config.toml
patch_size = [4, 4]
pooling = "class_token"
label_smoothing = 0.2
loss = "cross_entropy"
init = "orthogonal"
residual_init = "none"
beta1 = 0.9
warmup_steps = 800
Rows from block 2 of a small image classifier, named by matrix and row number. Rows with one number belong to one neuron. Each number is 200 + 30 x the weight over its row's rms, rounded and kept within 0 to 999. All counts start at 0.
After each neuron's rows are labels from the 100 images, of 14848, where the neuron reaches its highest value: "patch colour" is the nearest of a few named colours to the mean colour under the peak. Only what is clearly more common there than usual is listed. The data: rendered scenes of toy objects such as cars, trees, mugs and chairs.
# fc1: MLP up (model.blocks.2.mlp.fc1.weight, 1024x256), inputs 86-171
# fc2: MLP down (model.blocks.2.mlp.fc2.weight, 256x1024, transposed), outputs 86-171

fc1.695,180,148,220,215,246,150,191,263,229,186,147,237,221,236,201,162,215,200,194,183,234,159,273,234,162,163,177,169,211,140,229,178,208,194,237,210,182,166,209,176,223,210,242,196,203,191,217,216,159,204,192,158,216,181,169,194,246,187,209,223,177,197,187,195,236,193,224,164,216,246,214,222,229,208,187,206,180,262,193,259,183,225,204,203,193,169
fc2.695,198,225,192,210,226,149,204,223,231,203,251,169,213,151,218,159,162,197,169,150,187,219,194,194,218,252,191,161,187,212,191,226,232,177,171,222,184,227,203,219,192,185,217,205,179,200,167,155,158,209,192,199,206,225,206,159,163,219,211,256,175,264,200,183,158,178,190,226,212,163,235,247,145,184,205,203,156,162,240,179,251,153,193,197,252,204
patch colour: purple

fc1.502,200,177,188,294,187,193,206,240,199,209,167,250,226,180,178,197,222,197,183,171,179,168,262,142,158,214,148,211,249,125,212,186,204,203,252,120,171,149,227,225,214,182,191,192,213,161,188,203,209,253,237,158,193,170,180,221,285,195,185,223,190,222,211,196,239,139,180,186,233,221,245,232,239,186,204,185,223,240,203,258,158,204,271,229,186,218
fc2.502,171,212,219,198,216,187,210,201,220,199,183,139,179,161,199,174,142,190,200,253,171,195,221,210,215,177,243,206,191,203,240,217,224,187,173,228,196,209,195,223,170,175,223,187,205,190,173,204,145,233,169,184,195,234,149,148,175,203,176,228,165,208,225,263,181,170,198,234,194,240,226,257,209,205,257,158,146,228,207,226,177,199,170,209,202,171
patch colour: purple

fc1.241,158,192,170,206,251,212,157,200,200,208,181,257,241,200,202,200,205,164,193,195,182,223,259,212,195,204,211,220,222,207,239,232,146,152,193,194,180,226,209,194,174,213,170,190,170,185,187,187,214,244,210,191,214,197,208,271,230,182,195,200,165,223,191,226,173,197,159,204,199,189,181,234,228,202,204,169,185,207,184,248,242,152,215,189,181,207
fc2.241,280,224,240,205,155,211,206,211,219,236,202,169,170,224,223,247,233,226,189,224,146,212,188,161,207,224,217,158,136,251,208,193,240,219,167,173,184,245,214,189,219,176,255,146,177,197,220,186,123,158,173,216,189,220,236,218,160,242,201,167,230,189,207,189,229,151,216,176,230,218,243,181,209,170,190,192,228,168,170,161,170,228,158,134,243,203
patch colour: brown

fc1.501,191,144,197,169,167,217,276,222,191,212,206,169,201,174,180,155,209,220,224,171,217,151,192,150,218,240,201,218,252,198,192,245,212,189,222,205,158,223,157,212,215,167,201,206,145,171,213,208,235,172,167,210,214,201,222,215,254,199,182,194,179,228,202,218,160,163,143,219,203,186,157,174,264,180,165,207,148,195,195,272,172,229,217,186,223,182
fc2.501,232,204,224,144,165,145,201,218,213,218,178,243,159,181,159,177,205,213,186,270,207,215,171,215,177,178,171,201,212,141,180,184,197,234,180,230,141,199,240,270,209,213,191,232,173,187,186,199,257,187,233,215,175,183,204,183,230,143,189,200,164,206,204,195,184,207,177,218,197,217,241,226,248,227,154,236,158,194,231,209,208,138,209,193,236,193
patch colour: brown; black

fc1.420,168,178,225,198,178,192,150,186,281,160,207,238,241,223,241,197,189,222,224,188,194,167,200,197,165,189,198,213,192,185,273,232,162,164,173,147,214,169,235,152,159,227,194,169,205,203,186,191,170,241,185,178,235,187,187,137,193,216,182,173,118,212,145,216,256,154,195,219,197,212,221,217,202,215,179,207,188,222,210,197,194,230,199,221,184,211
fc2.420,169,251,151,248,176,184,153,225,215,201,221,185,249,206,180,211,224,183,151,207,216,241,185,172,179,253,172,177,185,179,180,167,209,228,206,178,222,205,176,132,217,158,202,217,206,204,211,254,227,210,182,230,193,241,217,250,236,211,259,184,224,257,177,198,195,170,168,179,197,249,193,202,162,193,264,218,217,257,144,189,176,176,182,223,227,203
patch colour: purple

fc1.257,209,193,190,181,139,206,170,164,185,159,155,242,200,207,167,211,248,249,245,185,217,190,148,225,221,182,175,224,225,179,166,198,196,183,197,181,205,150,174,211,146,204,186,152,239,172,215,229,153,210,218,185,213,230,157,212,208,217,217,207,234,201,208,204,175,205,245,184,193,251,199,209,266,243,180,202,266,204,144,253,212,217,200,196,212,228
fc2.257,236,178,226,157,196,200,177,139,209,213,220,194,161,166,162,204,150,204,193,194,187,213,210,203,208,209,181,236,193,233,197,127,199,208,182,243,216,247,177,190,212,218,206,196,188,175,198,226,179,168,189,211,238,214,218,195,130,198,180,187,226,172,240,190,177,212,160,236,213,187,156,182,252,219,232,174,148,171,237,200,120,194,221,232,178,164
patch colour: brown

fc1.727,196,225,201,197,147,207,152,168,212,209,197,160,230,214,220,200,218,207,221,159,155,221,178,192,144,159,255,227,218,202,189,193,211,172,188,181,206,172,188,205,112,232,232,182,229,220,195,247,173,165,244,161,221,201,159,184,180,204,192,196,207,159,159,206,227,179,178,214,153,179,244,218,195,179,188,208,180,210,143,201,240,217,238,220,203,250
fc2.727,237,254,191,209,171,250,233,129,215,186,211,194,184,205,203,232,203,202,192,177,204,170,129,175,188,212,191,178,172,198,241,215,208,185,194,224,141,212,217,201,184,213,206,154,212,176,207,193,199,198,191,233,186,180,181,192,118,220,215,205,192,194,199,231,206,175,210,192,162,190,184,199,176,182,152,208,165,184,167,200,150,249,184,232,196,245
patch colour: grey

fc1.47,171,207,197,209,163,258,178,218,246,211,209,185,208,195,236,206,186,201,167,176,189,229,247,194,229,244,208,161,195,204,252,218,143,134,127,250,223,206,194,195,210,153,281,152,192,195,240,187,201,180,138,243,218,236,193,182,175,167,146,182,156,183,170,280,195,219,207,194,177,207,207,212,148,205,205,218,222,199,166,200,220,206,171,209,263,192
fc2.47,240,198,243,195,223,132,192,222,172,143,214,224,185,200,148,193,187,169,266,234,183,187,203,150,208,180,193,246,219,198,165,211,251,207,253,187,200,196,250,212,184,213,148,197,198,145,201,199,219,210,240,148,186,168,215,231,190,221,220,226,224,223,245,177,206,171,141,179,262,186,172,197,239,193,214,220,159,230,226,238,136,202,229,176,191,179
patch colour: brown

fc1.487,207,204,215,170,240,213,141,171,207,220,193,213,158,196,220,203,195,171,168,226,172,235,109,186,209,214,196,162,190,156,206,158,203,205,181,197,182,188,210,215,249,186,196,202,195,212,219,196,241,167,225,253,184,196,227,216,135,177,209,208,215,195,218,253,168,172,151,224,153,226,202,184,234,186,198,289,191,224,226,211,182,173,142,176,204,214
fc2.487,197,179,209,152,252,134,210,167,202,190,184,182,184,183,175,178,174,164,196,174,167,223,174,178,178,177,222,188,178,197,214,197,172,161,258,243,177,167,198,195,204,185,206,229,162,204,204,164,167,186,182,193,206,160,232,226,195,148,183,222,227,186,201,147,211,172,190,197,228,205,206,192,144,207,236,237,178,216,243,187,234,197,230,208,202,176
patch colour: brown

fc1.327,243,138,192,186,177,249,180,185,203,231,239,223,241,176,215,227,219,238,170,221,138,210,209,157,215,269,240,135,208,182,203,202,206,226,217,191,245,246,209,215,238,164,194,199,198,211,229,209,212,213,171,237,198,158,159,209,137,189,133,212,179,212,156,231,192,204,145,177,169,180,170,210,282,127,179,182,215,241,224,191,146,198,135,219,230,229
fc2.327,237,184,240,198,173,153,228,149,195,179,179,235,214,200,158,169,174,242,247,213,221,194,255,205,283,147,229,167,147,172,235,218,206,150,212,177,178,157,210,199,203,156,243,185,162,193,210,176,166,212,201,215,201,165,233,226,209,131,174,214,215,277,187,168,154,196,183,171,182,207,202,214,192,220,279,219,184,202,200,177,236,173,218,204,192,188
patch colour: grey

fc1.161,166,217,241,215,172,173,219,214,230,185,214,199,202,194,228,237,199,209,187,183,259,228,201,225,236,211,224,186,231,174,178,243,171,141,225,208,177,210,164,182,169,163,190,224,167,237,175,147,225,188,138,170,200,198,134,218,208,206,175,250,127,223,160,192,139,181,211,202,232,186,150,222,225,210,217,230,191,169,157,222,231,181,171,175,201,205
fc2.161,222,165,177,178,222,219,198,187,264,175,227,145,169,225,208,232,198,210,212,227,164,164,160,188,211,225,127,172,170,176,240,201,208,221,176,198,146,175,275,211,191,193,176,165,210,197,257,220,186,223,173,206,193,271,216,185,171,178,239,157,190,200,215,179,193,199,167,224,142,230,220,163,245,236,224,177,295,225,239,208,222,207,202,206,193,245
patch colour: cyan

fc1.509,121,189,221,206,161,220,248,213,226,187,236,185,216,191,241,194,170,243,192,188,221,133,224,184,224,176,203,204,214,161,259,244,157,133,194,198,151,199,229,193,229,213,209,218,172,228,228,194,187,248,190,190,199,211,208,163,234,149,163,165,163,139,162,273,265,167,220,200,198,226,193,230,189,201,184,162,218,236,195,185,170,244,231,219,168,183
fc2.509,224,239,165,180,195,176,182,193,193,211,201,215,218,172,200,197,213,158,188,238,211,250,151,226,145,256,181,183,219,192,138,216,205,194,228,187,245,219,208,151,162,236,222,189,202,175,213,162,216,189,211,210,210,179,143,243,196,230,263,187,220,273,184,163,153,178,208,204,200,196,174,197,136,221,210,261,183,209,175,175,270,167,188,218,220,216
patch colour: purple

fc1.422,126,203,226,203,256,177,184,179,188,176,186,200,223,230,262,228,245,203,231,179,239,188,185,218,176,172,190,180,213,183,187,230,201,176,207,158,244,211,173,128,163,180,217,203,207,238,230,191,251,170,166,155,258,130,174,145,184,231,173,187,157,242,101,218,183,198,184,194,170,208,186,176,181,203,166,210,232,168,163,220,218,222,163,206,197,190
fc2.422,151,171,192,222,157,217,185,178,219,224,185,206,226,201,188,195,202,193,225,154,233,167,131,191,222,244,236,179,202,173,211,233,190,204,205,220,218,183,176,171,172,181,195,196,230,193,228,194,236,238,180,211,159,191,197,194,184,221,226,178,204,207,192,238,239,241,242,189,167,174,245,180,161,203,169,203,220,168,204,157,151,229,175,228,233,207
patch colour: cyan

fc1.40,164,164,183,208,200,173,141,192,195,163,202,196,195,172,198,192,205,218,191,178,221,232,223,188,131,194,238,196,195,164,208,186,137,203,227,172,167,245,146,209,249,164,193,198,138,189,238,262,231,169,200,210,213,170,232,172,222,159,204,220,212,218,190,219,226,213,138,228,170,234,197,212,174,247,176,211,183,165,233,201,206,200,272,260,227,252
fc2.40,207,110,196,164,203,212,183,207,231,189,206,222,186,220,215,181,188,228,218,223,155,223,216,201,257,204,204,229,225,215,198,179,257,229,218,182,234,187,226,234,207,187,146,242,194,195,164,236,140,198,208,206,191,275,207,151,221,212,263,213,181,182,250,162,191,250,279,252,204,184,179,169,269,198,209,164,231,214,219,236,231,137,173,151,213,141
patch colour: brown

fc1.87,156,209,178,229,146,177,196,205,208,192,176,228,237,183,235,224,242,208,220,139,181,232,247,187,176,194,193,213,259,206,233,250,179,179,220,155,183,189,218,164,184,215,220,173,184,233,175,262,228,213,221,177,208,164,196,203,218,195,217,212,222,184,158,204,218,206,222,164,208,209,227,192,259,243,179,251,210,238,134,225,203,214,193,224,235,220
fc2.87,169,209,195,202,182,212,216,220,231,169,199,230,243,200,223,158,252,215,197,171,224,179,212,151,178,186,197,252,229,168,195,184,167,161,246,171,192,180,245,192,213,179,179,196,196,204,163,238,217,260,193,199,197,179,169,241,250,185,207,215,178,222,206,235,248,183,175,196,187,203,208,219,234,243,147,221,226,256,169,220,190,220,192,212,192,249
patch colour: cyan

fc1.676,194,162,174,215,181,225,190,226,192,184,199,209,197,186,175,199,188,200,247,165,192,189,226,134,248,197,190,263,231,172,180,180,253,232,210,146,161,211,224,216,205,157,160,188,176,144,181,227,175,250,211,209,156,208,143,206,216,195,194,230,214,223,245,234,170,137,143,212,220,205,183,211,260,213,190,186,179,184,203,232,167,169,225,211,214,190
fc2.676,197,200,198,162,234,158,205,174,212,216,175,175,203,177,175,243,235,204,183,229,208,269,187,243,185,191,223,153,182,214,193,207,166,181,189,261,225,191,171,162,180,228,270,223,231,220,225,209,218,205,149,179,241,174,199,118,212,216,183,187,161,161,146,162,166,218,231,193,177,242,223,213,136,137,256,191,226,167,176,167,218,202,134,185,170,166
patch colour: brown

fc1.480,231,195,222,209,153,219,182,193,181,213,216,199,223,195,189,171,208,195,165,210,162,226,227,230,225,234,222,198,195,182,203,255,149,222,148,160,258,199,260,208,217,201,215,239,202,178,194,161,260,174,158,211,187,183,166,212,172,214,211,233,183,144,164,241,170,210,194,130,183,170,162,290,256,186,159,247,183,266,252,163,220,159,215,201,193,220
fc2.480,221,173,206,173,165,177,226,202,227,191,162,200,174,227,223,192,199,249,162,248,251,163,237,179,227,184,233,191,201,210,256,180,243,188,211,200,183,252,199,224,207,220,202,171,167,189,220,202,188,215,194,224,208,119,217,229,203,134,170,232,223,231,165,239,192,211,242,169,196,183,195,196,237,159,200,224,176,233,209,256,218,275,201,203,200,140
patch colour: purple